Rows from block 7, named by matrix and row number. Rows with one number belong to one channel. Each number is 128 + 24 x the weight over its row's rms, rounded and kept within 0 to 255. All counts start at 0. Numbers have three digits each. After the name is the row's rms in percent of the matrix's.
# convs0: first 3x3 conv (model.blocks.7.convs.0.weight, 256x256x3x3), inputs 170-179, a 3x3 kernel for each
# convs1: second 3x3 conv (model.blocks.7.convs.1.weight, 256x256x3x3, transposed), outputs 170-179, a 3x3 kernel for each
convs0.111 105:148154100147110076118087107136144126082088113113095120134127141101114157110093132135138162145169144136159142102135151137143142106137129109218152125138136103085144111129160075120130054136122122167161148143130107103127160160135190162131131145160172135139113081123108106117
convs0.112 102:131097140122094131126114114118125149130141109155152120114147119122143145127164167136105105132103090169154112139173137111141140130107131103164084153168129080096122154126091116110128130127155163076085158101113149142129163129148123084130084107068156122121138144144153138158
convs0.113 102:146153129168161118143105090101106122115122138148143150130121133119127157105116162099150151160139131144108124144122138133093111146117116129124120118145161138137148143159119159124077135088055141151116143123105118071080137112112147129111123110118130147151143133131145135139
convs0.114 100:108106096124138131112126138145133114107084084123089088116113065118136124128142129124139122152133108149157141122118133152138103155148141128104113089096111123072124073069087093101127075126138118113139125119127150166144093079115096084093092089092113084095104084053095096081
convs0.115 104:134121120145125111135150170108113105110106097120123097145140126141150128141161148145145111150133108127134125100155115165169161108134134160121163108108160125134135145198172161154136147106087103105098102100076127096114113114134097096123091100119103122086100104074130107119
convs0.116 100:143161140123149150136153170109107135107114114144105139103113120123111100097087093157138134160143123154112103123115104139118100153109094065075112055128133101147145185172122192140119178111099109100123142130157164149154099129137114135152078147143088099094115177155141206165
convs0.117 103:099097099089105093131140108151105096131141114120131127127124119141136119140131124123139158170124124181158153128146142126159149133133130118124131076111164087137140095116121114127125110127123119134172099119165115184209096081086109113107115138116131114108132143109108141111
convs0.118 102:085089114109129136120129129114115133119116107143098085109101119123126095129140103119126174151140176143164165167136133135134125105115120146145166131134131123130160086083098095089114068065109127147126111136133150135134081130088111136103140143101085088076106085065129080089
convs0.119 099:160122132148147091124112091104146123101132097119099093127138145135160118134141128134144126127107073121127109126134124145149118140138105137114122193171158173105153145121134133099147167162165138131124150151145109128136069104182081098154133130191064136162103131164165115149
convs0.120 101:123141122148163120143150134127123105116125117102113143135112106133142148129131121112121133092119119111107116111097123107105117109129157166175150177137082155160130101085083089084070108083065127125122123111117116093106110149160153174164151166153136135157121094138164155178
convs0.121 096:132154155135147154089113138112122126137114148116128134110119091114134152111125167126084089106098073101092090134119131127113109141116100138146132133108144142137133113093096089103080112109110124176177130173154144145130090107085110180110077115077078103119094147146116131118
convs0.122 098:096124123138151163105146181104142168084118160108129149130160151159144135167133097143134116150116145155124151128130136104101120119109100154136168148149137168135126122158154129176176096147163143130126137153116135128147137121088124106107101099115109133144123139110116099097
convs0.123 100:154134112138125118134133163147137127124113116148136136117098110130099116157135127128131087127111101139133138167128127130115122106091106132120131135118151165122166125143178148154196085130140130143142132149149119119126118111102107100090122095111111122107096082072107095090
convs0.124 099:161159148159171164121121133107128127132136113120142097121117143132139150109145118135127112163154100152151098128122116100091127089117138154150155079088130079110124123102083165152124122141110129109127158109139156124142113118142112098162117117176162155138138121153123124143
convs0.125 095:121135132111083087136105102124124120136166142146166174107092117144149128126110112087096090086089084100103120081123128113149162126119179122162136147199154144177124120104088092082078091075074149122174139103112135130106125134146096139159094107143157153149160142147121117119
convs0.126 098:108102091104098112105065121132103099132129105149119096124146145126138115133140120113114111102075099114096104117107117090110119075112121096123122133212200141172160162175134161173151138142127125133122127117115120089096146097124142087089130098140154161162162147135163144149
convs0.127 104:126159124133150151127145143153130132154140122158138127162135136146117102152140121097100091097101108104118104127117118131119107126104107121107116071090140118114115082104097106113101111134118128143122131165137100138130133174106128149123108112103142150107133155117086114072
convs0.128 100:080105093100110113106094139105145138132157148146159122149187150148167145148148118132143161151139137138135140152137126141136133118130141205165124141147152129147184095088092082074092110091080165119104185122126138137159104104106122125119093102129117126163118131147125125113
convs0.129 100:137129129141108124184183173086113122097125119099094103148147128119141154139146139103080084103098089147138094117115113130133120140138134118121105109141121143129191134102101135100085183145118121154153104124112126131116151117130142123137129128111145137158113110085091084075
convs0.130 098:155109133121108124119098116153150147138127121127107081137139126145103110136113126150123119118153124080147125110126123136120107123138114081105127101105179100121160084081089119171149113151120115117117118106118110101104077130145110170161103153150129144132117124096103076068
convs0.131 103:145131156141098125196148122124119120113128119105142116156149143126132129138146165118101110098103068127107110120131138093106120120128141152131161109100082147161105146132144192175175128112141162125137145133118127103099111106098092084105074081107132131097154119120104081108
convs0.132 103:143133127145143146140137119125154145119146152116129107128133133132118107092101103145132121133121113131130109121094096114095108152130114076078061119237180079255102135136127149116087137120101110123098099138138102125137102104135119111140166123109112136132093102147095061102
convs0.133 097:115111082152127066120085082105134134129139132157127125142149110108110081102094103088146105109144101108088084110145181129125142122095114093115112138151135131164105145126142121123154130153135125090158164119136145122132113139165122099120133115119120141149123147139122161169
convs0.134 100:166173140119097091105100112151126126143133114132120137134161135143156107113113105140115075123126109123129077109121131145140132143146138124156120137140062119108093131160126142131110160157125173176195150170150172163126146134105130130103136101083129115154147153167132133144
convs0.135 103:133099116135152122111107099130133132137135151132140158116148122117113098112109120117139142153144103111148102127111125111119160103122142121094151099110116154132116116151170127115104160110096098122158117114104116107136103140150136137159096111144131136139082127157095133155
convs0.136 104:116127089162130096147110131122135105147140133144144123155136118104087110120133136097122131108106125141120112141108098154128115140137147150159121154173155107127127133137136140130142134115142099172183161170173154153128117160116100162156078112079161164115174176128124163087
convs0.137 097:103107131135152148116142168149155138111114096108117107149121129148137136128111093125147135130114127131111138133160167151156165118149154116112120184136143179129142120146147154128112145116079147151159186149151189173172099101129130105115160144132162123112136103126117128123
convs0.138 101:138122138135123119116122112120119129118146163120127124106143148110137163108136148089103126117115114136130143145159160134132143125138152148161099138140104137115117124165116116123111138121125107124128106099127105101098147088106173127094159156135117119126095103134099093101
convs0.139 101:117108152103142139154140153112090159135112148154158157109097122116114128105090114138145137131111132150096091143113134121128123117145147112135118119149148148173139149177147101087115110036070144158119141129111156120147188169151172142109139104092126133143140104107139102111
convs0.140 098:128148151138149140143152154130159128152148128123129111104128119157150123131130089134130134143130131078083146131165137160169144146153125103107129116132144141125114102112083133119106131126140128146135111106122117115108128132144145115119128104103085086104067065092089079082
convs0.141 099:150134131122121152113107124129130090133157099112126101099097109140128111104123106116135092119114085106136124093126129106111124143131123126157106140157111135166134099127107127141152108150142111092101130142119144146123119139093135138090134117114115126131112133163123105137
convs0.142 098:128157137127153147129141154114116137125110114140137125114105107125101099099097096128118101161124117127115103140132140147136119137128108131129115121132141120117153138145183153135180165163170121146127163179131138140138128144126153209138133201151087120140112130126109137119
convs0.143 099:170133140149099110190157171121114115130123094136142118124120128112123139135146166100129113137163153143167163122113121119137114103126132125131133085120142106148155112144111115135105118117108143131164112127139082111118097094108152196159081143171109083116126135166109127142
convs0.144 099:101103113141132145128138155110143134121130130146163136118127131117112126109105112165133137106098121111109123119107133129144132162151147166156116151144068094102083131141116114125114097117143138145125117150114122172153105099135146150166136193187126106156135125110167164126
convs0.145 100:096117128104154176137165186116124165112095135114094139102115109105125138105120117119085134097043106135099161141144148134117130119106123151166105128155098124145084111142147120121152152144151128103134134122159157135142155106123149134140147143157138126120150139129170121123
convs0.146 100:116095093129113122141127129120091097118113122085111110146116128164136138165144136135116125088066075097064068119125117103112140092119151170182127166141115135162144111103077092060047128094080098106126115122126102128129136103102150142129105116110163125100130117103116112153
convs0.147 097:118163136130130132121126128102134128131146160120135133117139114103112119126120112121154175137127145148141139144156135165145111159145099121122133117130121127174149147116122146123126178191176132129089166157104159126124122100096149127112138092096112138122080100098076103143
convs0.148 099:123109115121121119109102094140121118101118118112108124130142128120136115142109124095101133125101120144130143127107101151131105153108109135144091141121088127115114118095089120080122128097138138122121153147135143151169150152128144150129144146156112083078124092084142088126
convs0.149 097:165160110155162143145135145113134139099131148112099128167161145164143148152144125139124124147126125137125107123124131128115110122108104112093064108106071096110092116099123125097122121113116109108108133150129134181137100131118130178161085135134132169138164172142165148118
convs0.150 095:135154170138145124135153137135134155141128161140143149167146145140137162143122170131125132126102108107081113136148160131157155116136147082097119140119135113121136130109125114098120134135124108144149109122135117111155075147120068115115070104112108150137107160165098111124
convs0.151 102:143160145113118148142119145140144121136142117150151137128087090111126129125180154119118133114130152149181158098112111114126122097121141133101146161184158117122121154158180153145137126100102133125141145112122135124129125149125159140129169114131088114108132104103155130144
convs0.152 092:143130166114102146098078120117127117133126112125127102125139142117136163116159167155096131087068094083075068130105135132119147152167174178175141151166181075130131142125130145114120161125110111145122120098131119149150114113177121113137128143115126137167116130150120141161
convs0.153 097:137126132142135150162127147115132122097119097104117120158136114133124106119137112086113109125179168131157152145123106138125080092096080150112141175086095168119146122120112125134114121140098091112122133123115117097095115143123142154138147138120085100089121120082102117093
convs0.154 105:136132112126115096105161126123119079136111105113146123135122114130109131118115144168122093163080058152088098124124117126126128146133124201127086165113076111088046121121127093136145124149113147110159158113108113105122109135127166148132129095132151121112162094075146122146
convs0.155 099:138169135121156131126141100125116089141128115127135123092085115100092171084097138105105094118116120119172147147138130141120156110097149112143168100128176133169134114116129147122100085093084115102096119109073098106073135139118120139119100127133138116119098116121140153136
convs0.156 104:163172152177167136137116104117086105149162142129144137162143101156121109118115137112151119111127127105105112101082069127112092134129111184211237099141175054020101152159152129109096112098102072080097104110079176185159125125118156124116157161132140124115122126145145169147
convs0.157 101:128146129138153132091065092145114113185170108136116139130091100105076083112112114102105136119163143132137122115097138155145116102139153084094150084176117070108117080138116116157120134089058125177140106148126115174147124105085122098099108118100066122120126132112177170148
convs0.158 101:098116121116124126083083089133139141133126119140139138124122130132121156102114134095123137116137131105118113121127122137143119143141124089094105102134143128150155099081139109107139112102128181149127161104099111071069102116107107126104160179146166144126138143134104114129
convs0.159 103:108132100128119110122115107119132101109127107104108116126107105113096116079097134105117105109110086136143120100126132096147153115130153136152153102133155120107145123127138139094094162102101148126146144115143161139159152141210097091134072044093131123134154155118140168132
convs0.160 095:148138139133117113134125121119125119115121122120123116139127102151143155128144160102120178100127173107152157085102118109115104101120084135111072157131125138108113163146129147141139108105146137170153141168159155151152094144115083116097069074063122143142122134182111117122
convs0.161 104:090118130125153147133136126107103152126114154119129152102126147114115125139133081128096130108073135134124144103131135117123106103092097144121118128125136109129107129083108123081124143122163100098149100108143116123128128093106125116127131175163137169126144131089175144114
convs0.162 100:178138116141148126118106115119117157140130135141126143124129109093117119093103123135145138098093121145153152097127141114143135091093103119128135107149116082085098117101107129116111110107096096107121112114098112115087128119124123119148113144188117108111102083093126123097
convs0.163 098:111113117119117130111123113121151147119112131132135140144149125156151132170144137113131142136142149129134139119124133135123113143136129085086088161173158143143129145121136122105131128120127123109115139118129110119092134134127107101119123117081129126122107104108104107124
convs0.164 100:116144144115139123103167155121123106140134115159135139103118124140120135115123125130161140162157126117126098138125120173161118129143139085166152137179160112121090136141128129105113117115093153153124136104102131112104114093088096086089060081080128124152114113152111095155
convs0.165 101:117121145095098151150130147123141110122148116103101113111096086113130113134126144155120098160110091141092116077102110089102106081098104136087133141100125122081123142170128148168142174204198174142142119106104145139087128124179098085127156117125163128142168133134137135103
convs0.166 092:168150119133105104137105077148132099146126096136132093109111133128120138110101106096095149109116141118141136143143133154143141117099101121143126130124092099083084117115093114111105123139145154139148132130144121130159132087121113072073132084120123104158123109153127114149
convs0.167 103:144146131155161144167152151127134126109133144130121135134114120135143126106121143119158173107120155113096116126121124154148121144140123103128157115170148083116086104108130103104098132124137098089090135121124118122104143138119187169125160145161140131133137133121160142126
convs0.168 095:089099108101124110090110112127112109118097086128119118137147155139136163139152159114119136117095113153125118150133128139109114122127134135105135108108102136108133139148134108116132096105136137131127112127116126120155106108126117098095103103108115126138101141126107138124
convs0.169 104:149155132132083074116077125133119114155144108112108104123127124127154140134154137147158152116127137118136118119144137130152097116119094126100142114092123089112138111100138100100154127153190147195161154095081149084086112135164097110140115112146129163122161127078115073096
convs0.170 093:112105093108144133115149153119128113117113123110098117120145109131147112128120108137123147149150144148133143149156123161126106138112119146109134151106108144157212133145125103106124127124091113102119125132135111143147083092099083083083097079068109110128097103136114077119
convs0.171 100:136117106113104098121124117119155118110139120118128117107118115125132115121116123114087103109094078147142157140164134125126134096105119109152113092158101160172127130094114155131104108100113114135140102145139124123098119123104114121113139123101139115113129129126144147123
convs0.172 101:146179139120149113119113082100130113163150141136182135122097126131119113142157124112134115114139115106118107113135122124133131121133136115153094080168138091121112140097091145120133147152160124127154148098106158106094117160102153170153167149122129166152158151139137138135
convs0.173 103:189155145152134148158183164115122111108106094096093087101123126096100132095100137139089119155152105141187170115111154127123146115106113082129118094103130174162130120141146115151175094137146109116096116115117122127117100111117128127124129129132110123119128130123121113161
convs0.174 103:122108096100102095099113106116124135120134138146152161094086133104104121119095110085083080098092091105108131130129131118112115141124125111126130131137159138100154103125125126143125122130142167144142142130151115153157120106097109078079091116072154150170139138151093113126
convs0.175 101:141143145143135171121123147121114141111108121108112134123125128119116095171184144121145103098137147119153144131132163095090112093065078185189120143125125122095096137132117156131126171155145122122087110094114110095101146123138109094109116107109166141145123122129136129139
convs0.176 102:141109081124116107115109126147130126135127142117128135137127128148129134124115121121113149131117174118105129119137125117121123091110137085115142109156172126146140125161151091128178090133165122113115110123126137145127140141147134129148150164141150121111147131104136109084
convs0.177 096:137115116109092104098083099087089089118104128096118124133145122131142130122127111140129136175163156164150145119140158116134149106122125136105074103102063075076117165151146135130117118104109117102099147139164116139177121135130148164131162160136140164133211215192206221197
convs0.178 101:117122110096127097092115088122104114142139157129137164160182195159167159141135127141139127147132135127116139149136139126114119123105122094116090117120099115136124101106101109105104113119115126127088102087068115102128157138125085089111081068080087108094153182192149128131
convs0.179 097:114134160102099138122124142135137123134139141125130122136174161131143157147137138149104086129092073133135118102128141092081103095105084108088098172161129174174181176160113149154127130144137140137125120124101164152168101121144116124159119137171119113096138161140174161164
convs0.180 096:118096123110102116130129155153140120142134143122146129152172162137156131142151138132114109152157110196177164137142146113112131107105122131114174117106122115106095045072124042101116029083084098110134114134147109160137135167168133154161140112111105138137123148155119126146
convs0.181 094:115129161121137146131144151131139131134122113135109119165138120156139130138120109092119091081088111129109109132135151119136146139124118158151125170187170141171117151134147153141132169158152093086123143118116128121119168169135144167161091152180103113096095096120077078090
convs0.182 101:122104128136104129113073103141135123115112136114112131104120112111124101146143133166170158154138146148132151121108114114111117102091105132140153186168191157159197157151123146154152139136166103096119117110139138132143163125121179129131107101105162162157127132139137158148
convs0.183 099:085096089120133119138118110164146141146133120110117132090113107085101115123110112114112131101101135085104141161133134174131121176143133143096096120132157096162168119128140139117155143132160103093070108103073160107101109138111084148107106127077113120141141130106141106065
convs1.111 097:128161149129142159161149147103143142124108143083150110138119135131147132128150137109091088147121149109105125110142175116121097138125134131109097141164139154111153141169145157168156176165112136126126127137121125116136104096125135149171152183199148129115127102144153167162
convs1.112 093:138131119142087120100112136103119095102108102149137088107111152141136157136109164095143127132138140136089114117134128125128137126097077159168164185112163154137138135153146149135119095086115087099153116133145136172225139156134145138128121141160171166162160122127165138152
convs1.113 109:133132119141140115125133104148108142159134124150118141172137168112111119134142141118128123104116135126135126150114080136142106133089117125141137143095132176119137151145117135145078139097089135135144147131166150130130130141115137140129111124098122110147117134151134129157
convs1.114 095:126105104128128109142155098108099147109107163112126155123141119130153097176173135143119133143129139116141162095118108150147129122151129126109126122095114143134122169163125164171153118146119161133109124123109120146129109095071136139108127113092108130135145158146142132132
convs1.115 094:130156161142108154155156159135147129154160148178139166092127126130137133125124089179160152186137148167160130148130109137122104116092114139099082118132118099082069110147119138151136179187153106147127123146120137120102174154141152139139128108106152146149149137125128123118
convs1.116 106:117130126112134150141158133138122129125113100117146147116135113126131107116117100127107143124078113100108095129120143133131143110097132166105105139109103134120124126140105138128130145137190124121136107144147089082108103139131138144119109124141139142113146129117100106133
convs1.117 095:154183163135148165143132113105109110113112084142127114115123114125137138122125122094086097139125116139129122113132113128208155113152153128106129120116104146142080147148155152146161174184173162224152154222141138168115124151149153154138140149131160184152150166153131151120
convs1.118 092:103156143138151150145141147151158124170170165137139127142152136160159154165178172126137120132172105145171117145147140120132125109113105179176125175188168168151116132134144127104116118122132101135125144157152148133132107133117091128119089103105129118132155140152162142162
convs1.119 103:144118150153170166162144133122150119137142134085127120123123133137142132140128127095081105103058101095085151142152166125129125145120096134143124134129147113169153162153147125114134146130150137134126134143141129157167107140115113132131101126151144147145165134154164112110
convs1.120 092:169166109167143145195148131102116122108108119147118116106128110120136122140162126126114141103085113103101131143136130154160134168163130144123104152152107153149107151148148133135137154137128138115172143129168134134171115134139143146131178187133133135105131129123120138146
convs1.121 095:131137110155125132149135102100092117113113132091117130138132094148147145112129131105120124124100128135132130109138154104105126106101113104109118127096096107101069117115125134178145135122121121144118167221172119157123105096117110142108139107145103147135134148130125117097
convs1.122 086:135140134123111120138133104162133140107114135125103155118159148189146160150147113132136117147158132145155123108124125075109114110122123121141092100094116091101131120134146133134131145180156170143169151112140140107114116117111126123111110097077123156141134131151126141131
convs1.123 092:082111158078133154125153139107120079122123093125122093111125107141152084163151131133119143195214202180157189118127132124127149105134137123148119151129134137137112132143136151103151147127125137125155114111132132131129163169159163159156151114118126128122145147152152144163
convs1.124 102:121148105137159127122113137143136119112151147109094148135133128163150131189159147161161115141142144117134120136117138181156111168167114124123157123106099160141137101093110138142096134128095120140128120141141111151140124122092134121121152127145122125136122130136135132143
convs1.125 097:123135142104128098114113114108119127106087117121150158145124125133120163125098117158167121146148133142136113101100108106123125141105118094123110088095122076076097102144107165200154143154122125125100141140115168145133126102100112136144113137156128134144107106150101127142
convs1.126 095:118105096131121072146095068164108131114131129153132151093116107119087126110093096128130127128122115115116122100120157141125125147145104105111122146159151161119116181176137197216186172192155129108115109093134124125141142140133160167152185180158134135140121112157130141159
convs1.127 098:088129103121094142113116108132168120153152111124145110116146166109121113126134165110110120109097072138118123130143141101110123132147178147126162144112149154126143117137149119155170143140141126128117101113130090111113132137110126131090123148113127148118161168131153171116
convs1.128 095:118141137144134125118134133125090080159105077145112116142127113147106115122121102136122145141105106149118126072111105096076091103142142117112123118124124122102098096095102102108128099119131090078112100116099108062109164132105155144113138138106145131139156149122135118127
convs1.129 114:149134102167144139162143082116145140116131146126147121154146152131123163122123153149137147126116120101109099147117111158120114130121115125104111126085088137120096137147157161147171143136155102155161119123124113092127157142131122105103110106093100102095110097095068066086
convs1.130 103:106124121149120155128155107097092147138126156174154154182167130145127137140123133135147145136137218133160153076135114071108111097127082117135137086088117084114131083062072104075091108084113136083078132147141153134107117126099125128131152148132130165152137148124123124090
convs1.131 092:135149114119122123140145142128129120120138094120141156148147152097131133113130119145122112145107099153130099104096086138125131112103108159160140164164144131140140134136148152161154129132115115140096095109103097101092115112109123122108128109106119129139130134149114128125
convs1.132 100:113072101139116105154158108125126102137145122135137098162138140155129154131129155169164150172147171164160165167148140154109121109123108150150195159208228218209193110113120115156139116141130112112127112109131137115109123122124119117130102118133100124141108109116099073093
convs1.133 088:128125117121121105123152145168176172185164176144134094122103117088100082141064080145144136131131133141095113131138119122142089143121103158124121152135146148126167112115113113104128154162146130160135145161138113148155137141167123121139143144177116166112143110117131138105
convs1.134 102:105090097128104090086106102127119102099103122113106122144140142151128120148146138156152155105144146140165202117134115138155147123171125120096113097102111130120150159128124136084096140078086098135155143189170123191172140100129150129138146138129140167148164182139169143114
convs1.135 103:177131124185149164130141124134125146159116155124112123160147111112135118132170149148165108119145157138144141139122123134116121153129114137132133130124112125122105165116112116104127133173153097093101108083116099116113164088119135106129099117161134126137083137122106140150
convs1.136 117:123090084131160134089109123131116104115137106124138084148143128126135111119120112101109091145124119141125135112136123134124134138136109174162113136108108153128087128114117138103096136121097108152135164167164158139148125124145116147135102138108134131110120098095088075085
convs1.137 103:112109088112135101140138122076087101105105089114079094144133131168147115155133126132117096113097087125119107145145138165138140110141108137151129135137116115114101156130136135136111148132123095118133143129118157159156129130136146159158152149139143147127146131125140115144
convs1.138 101:111170133133142166126127138110105115117093120144126129136128111165140127104109099148122101132078105119070126098078105138098155140105113106076113108092111135124127111125109138142128143153138122101093131102118129125129128106108127126080136110091163151136147139127140152120
convs1.139 095:121150077125141107089112113130193129122151128131130121117109131116107147083112148100118068139111111117126094151138139143165167115151149190156141195152109174122112118149140113140147121162169150159150153155177136110143105123113112110120131153157124130089144117108144135122
convs1.140 098:093119156111137170124148135105120120089090119136115118132099121125092081107126103117115120102105087077064076132140146148127147114157149122138175113085150153146163141101113156139131114094109157149112126083127107105149122140136128153139127131117094146134114152148117132148
convs1.141 107:147127134143136148154139156104097138140116120122117146111161165124133178143122134139133156140152137147122125145176186152169136173134138115102098146110110149106109116088091164137114135062087106106130110140137128136105146116081114106117134141107141140137121096108144138138
convs1.142 095:121135119139164164123146108094115111110103085100118088150156136149136132161152140141131136106134126126112110119137166138140130134128135160178146165183166149170172098093092086084069097074073153178157154141125163118114077087109086108121115129138135149119128168149130139127
convs1.143 095:168106107176149112155128117141111119110067102149088114088087118107109132105105148145111131147137125147126135133115136124149123150136135092095089106108100106114098115127132130125133113130110147134114167138112117117088112095079093098036114090057144145105124168154133154158
convs1.144 100:125156129097115128150129119149140148072118138123129106097134106097096075086127082132129149107123122150139136105138145120164114133140123130104139095107088128100111132143143148150134144159129110101152121079119108096093131150124096087085080091124127120117115124138132120141
convs1.145 098:098098092117083111126116111145129132150122112142100119132139092154121090126095095162190174138238153116163107122122100123132108127109095113091108098063101079061077143104128129114114119142150138145132149134122142155115129115119130107091150132137106091085125110100130109110
convs1.146 101:112117133107122134124133163160137128135118108118150128107143110163145171117135134114119130085079098099094092147134141129137150159132157145113116140115095142111073122138124151184155132173157147144126167132168154154169089122123122165132124136116160160126161195138166189141
convs1.147 096:188158147139171101146193166125147134126123135155123119159185177110156172140190167138137132149154134126110125107111127065101094114120132109115172116107153109108140132103142133109090136115121137163138147146150108121112115120146107118139143137157131143117142159170124150179
convs1.148 093:147120111140110114120133103136125094104119109107111108116117145123141139148163164082090111132141137132125138133139115098119137122107126073056099066073131112098135109093132119133089102162114134135108128110098095115133152174153166170177166193169145135135132163135119178148
convs1.149 101:117100151154113145148150151143139117144149137144154145107109121152133169112093137094117137106121105107118120139150179129125165131143171109093136129116126144120135141122116130148133114124146134105103120095097102120126111100093133119125131103071161128126162156140163175155
convs1.150 096:121106111132169102132119113087086100100111126099125145126109140107097148132109128121145119141134103148148102134150098138145134125141117134127151134120156144124140117148166102133172141148159140163166160153144141145140179158140154165146161155149111099102108105109101089096
convs1.151 102:146132135153109127184167118170159143160142128131114117096161105072093067094121123093093159067068104138121126193154139160175099121090088129110126110097109114077125124119081097126103126132143132124138122156155131113140128127152099088107107113109094116142121144171135118136
convs1.152 094:129135121108133116124116070131140131166154173174168173145151120143159177114121143126146110107114093132146104102139157128109131151137151108109134095110131140125104125147139129186164126153127111161161135165170115118149132135120089103120083109125134142123131143120167147166
convs1.153 099:178161178163127148137088093183174146176156137165146109139128121152141129175171126166140167159112150163137182117143102150154121163142099117138129141123127160152153111144112120132155115136099108129099114106121107114102158148127155176149176172159117115121113129124124132149
convs1.154 101:089111105137147160126175128143105122135129142152106112149119107130115089095147082116110076113078104124127104173133123151157125148119108125138137100119135094125124080093106107134131102132130095123124109134129087097114170146111164124106135114109138142142129109134111130155
convs1.155 099:118115132135125152127136112101105093107116129106100119151131128152145158128126133157158158135149178135113152104110134073115114120141139161169164170165163156137139129080119106080110117099120163130119128119114106100072135154146151166166162162149107120127117116109086103090
convs1.156 106:121122111123141131141161147102113095105126116109124108129112091155137117123117109104110123133131140147141138162147175152164211105126153124126135142136147143106116127127091164144102190187129171138133120149188119146141116123097152144123154160126111093083120108113151147142
convs1.157 093:069074093089144141098122134130120089079125104099120088171141135172155149177152115141130098159106148138145111120178180113133130138161151137138145118109146088116129099127116074097098086085083161163144138122129118113113115153148116109182102130171134142137124158129140152141
convs1.158 104:125116087145145118141135101135126139130142142128120117146119126142129128118092132150127147154124112200164169142136145135127150126160134116119109125131121100118143088091126116134149117125135131133136119119151111126172098064058085057078104100124125130144120157123122144143
convs1.159 112:159149119134128099122142112132120155089154150115146132137104122135114088153095112124100148132110131138126158148131155143112114144139126139126132158123147134147139113106123103121110095112118074088102147143126132134119129129140100123157147131148106086070098122090133133126
convs1.160 097:089127128113146155090134131148139145143158165121143126116127134182173187136166175081095131096139149106139132140138129132128125127124127169133091151129103123090108125136147113122147108144139098135153106131146105128139133121105119140124121121114137157153117154157136156175
convs1.161 117:126138106128142144122148154107113115135165135132110144129106088142135141165134132149131145152170149139155143117114129137097124137121126112103102126102101113118117063078118075076099142129141092094107105087067118111089117126127140127150145145172123116098111105116096120129
convs1.162 111:126130123119132120173180150150151150139131125143126154120083086129111113157131131109108094135125089167099103133135127132124132155166137114137133119136170115122140165122118133138155123139151087092095094103096133151167102115113099095114119125135129131132130119119160138148
convs1.163 100:091117091092116086127126108175152134122128121138145122101091104112111106098125096144166137155148122106127097145149136148128140149148142096128090104140077106128087142158161133144133153141144141136109142141130158123162112123098104133110099108120140172123132173150129164129
convs1.164 097:160129146139149173143137202152120106148103110109100131096105103101140107095123100188191155168164111142138097140183155139133098158145109169150103185200148141148135125126139126123134116096130123122152113091112118130149098121110129132116095093087124125141140120128152097090
convs1.165 095:148164182122102154159109131136176165145189153176167158117134147095132122119116146151136134122141148097118131113145146096112101140126109112126128123127091095114066141120103119113111111113111124118125113151151084104084168129176153137131162138125121143152130124140148128136
convs1.166 097:107061086093106041131093067149147169128171142116133147142112100109106081102106099144125118130122143150135137105125135083114112092113109122141139111132120117099115140123164115110130146140156144147143125116136123099104136126118109116111140097133121121143117114148127127141
convs1.167 102:141141140103123133113123104179172156147118123165146155107136150106117143109136162108121138106136127130111139138126123141173171121122165132101091156118104154139110117107092131149129143139153136179170155162151144139156133113116121145133155167147127126116140150151154166166
convs1.168 100:123113105094075117089099102086123129116139136108110117128151126083064082132104110131141115127119135157129126135092100171152125120122096145135135136121115123114136133141113138120096147160109138123115121108114121119103139117085138152106127143117132141137146156181141147122
convs1.169 115:173126151170095143174127131130152131131173123082157095126123150133131141138138122127138153155159139136138139143103171215130170183112169114104122106111123113132136153157149145139136149130126132142158130213137138146156153152108147121134177134145153143122119091090134081110
convs1.170 102:124113147111112150141144140096135135124130102129128136088155144112124110113145104134143148161133140196162172111113118128141118102119108166158118169162116146145114117118140095085109100108131111122135104106143102141158108105090111137099086117094122142141110145144117139151
convs1.171 101:124120105121100081105102108130117132163129168163161202145109143139145117108091128123124128107113087113111159094112121111138143115126104114116130086081104085067097114121108134144137130168120119155158117136138141126131104145130118124116107112102175170163144155152135143137
convs1.172 101:095114145101118142111137157138142146144140139114113127105126113125135143153125153113109138103109118111108138123119112148119144118131123183168139167129108144123099101133144125115139115100128114149104141151101133129112141101160136110131156128099135158152149118170139140162
convs1.173 112:128140111124161144151173150128142134171178137125145124133090117095087127127105109147108139172141158159145159131165158119148147122119112160148180107115104131088072111099106112110120110108119124135140099095137097114109110112102107110134122129145164135140159140128124105124
convs1.174 103:132102104137130115136117125111094103147112110156099113186169144161151133180150128176166161188135151144136145135130133133140133116135126103131132105110138118127145179135113174171117176153139097088108146152131149134140122128103127091105111115112074075104116100113118097086
convs1.175 104:154132127136116103137120113122089118123148130122113162090088067091089058142122074189147149134122093134121126100115116103137155093120101129124118127123118102085097148178165137170186143178169149113080128116107157143148115141134116116145095128144134144163133124120137087110
convs1.176 116:077145114093132134106126113154156101178158143124139112139160137137144140122131138157155138145164121166195129144113106145107103114081094138106117110104114131128117065106120078121112091126133145126110107141135122126112152172137151155122132166123145132097126130081109127098
convs1.177 107:141138127112142132125153149139127117118138143086084127140147130132130110138137128093100133105069113120126149138153144167154146156159120152130133117108124134102115163156163156147155165151150179177139188208137160175129143161149148154159147143145148130115110114089116116099
convs1.178 101:175154153129132151148162149111144156170178157091084126143153119174164133156145135159133126144115103140128132085109083107137123127172129122086103134110121116097111102100122133135134110128146072103122123099142135092123140129137132122138135132137108089097114088114106107086
convs1.179 090:096128108117127116130120124170128115110081086137086098127135116099128102105083109148119110147120093143116121137143131154158136147160145116132138134117115130148129167187174139144148135124139081130122089117126115121121141118099145125119143103104130134126129143148104117123
convs1.180 090:121116113112104114087096094099100151098087120118134172143120145120071066113109099116137116136099117138121109108119103108138133136133149156144146114118118116099131112166141152171191159184164117105133119117127146177155116136128114141136122125119099118118112099078115110086
convs1.181 093:127143122111130097136115110137172133143137136136140136108098095098111094072066085143141145126154196123137145149157140133189131169185152143125103116096092089098092157159149158142144154147136111121124117100121102079110134135156138156145118123093120126133129140140124147139
convs1.182 095:111160141118111134091108091112108108110093098082101089127145118136142112146167123096111067116138110092136094144116125151120111169134124083106098072094093121120121138134165133135143141163152096147164106151143146141151143153149139156164147140163138157121152179166149197162
convs1.183 099:149129146150098135108098113106123111118116135093120102171120148181144144194144161106127088151152124128099105125124121129132122122105109164172143136124120176156146127104110137113133175150126127123159095097137137130158128138126156152134138175159145179161198198208170185182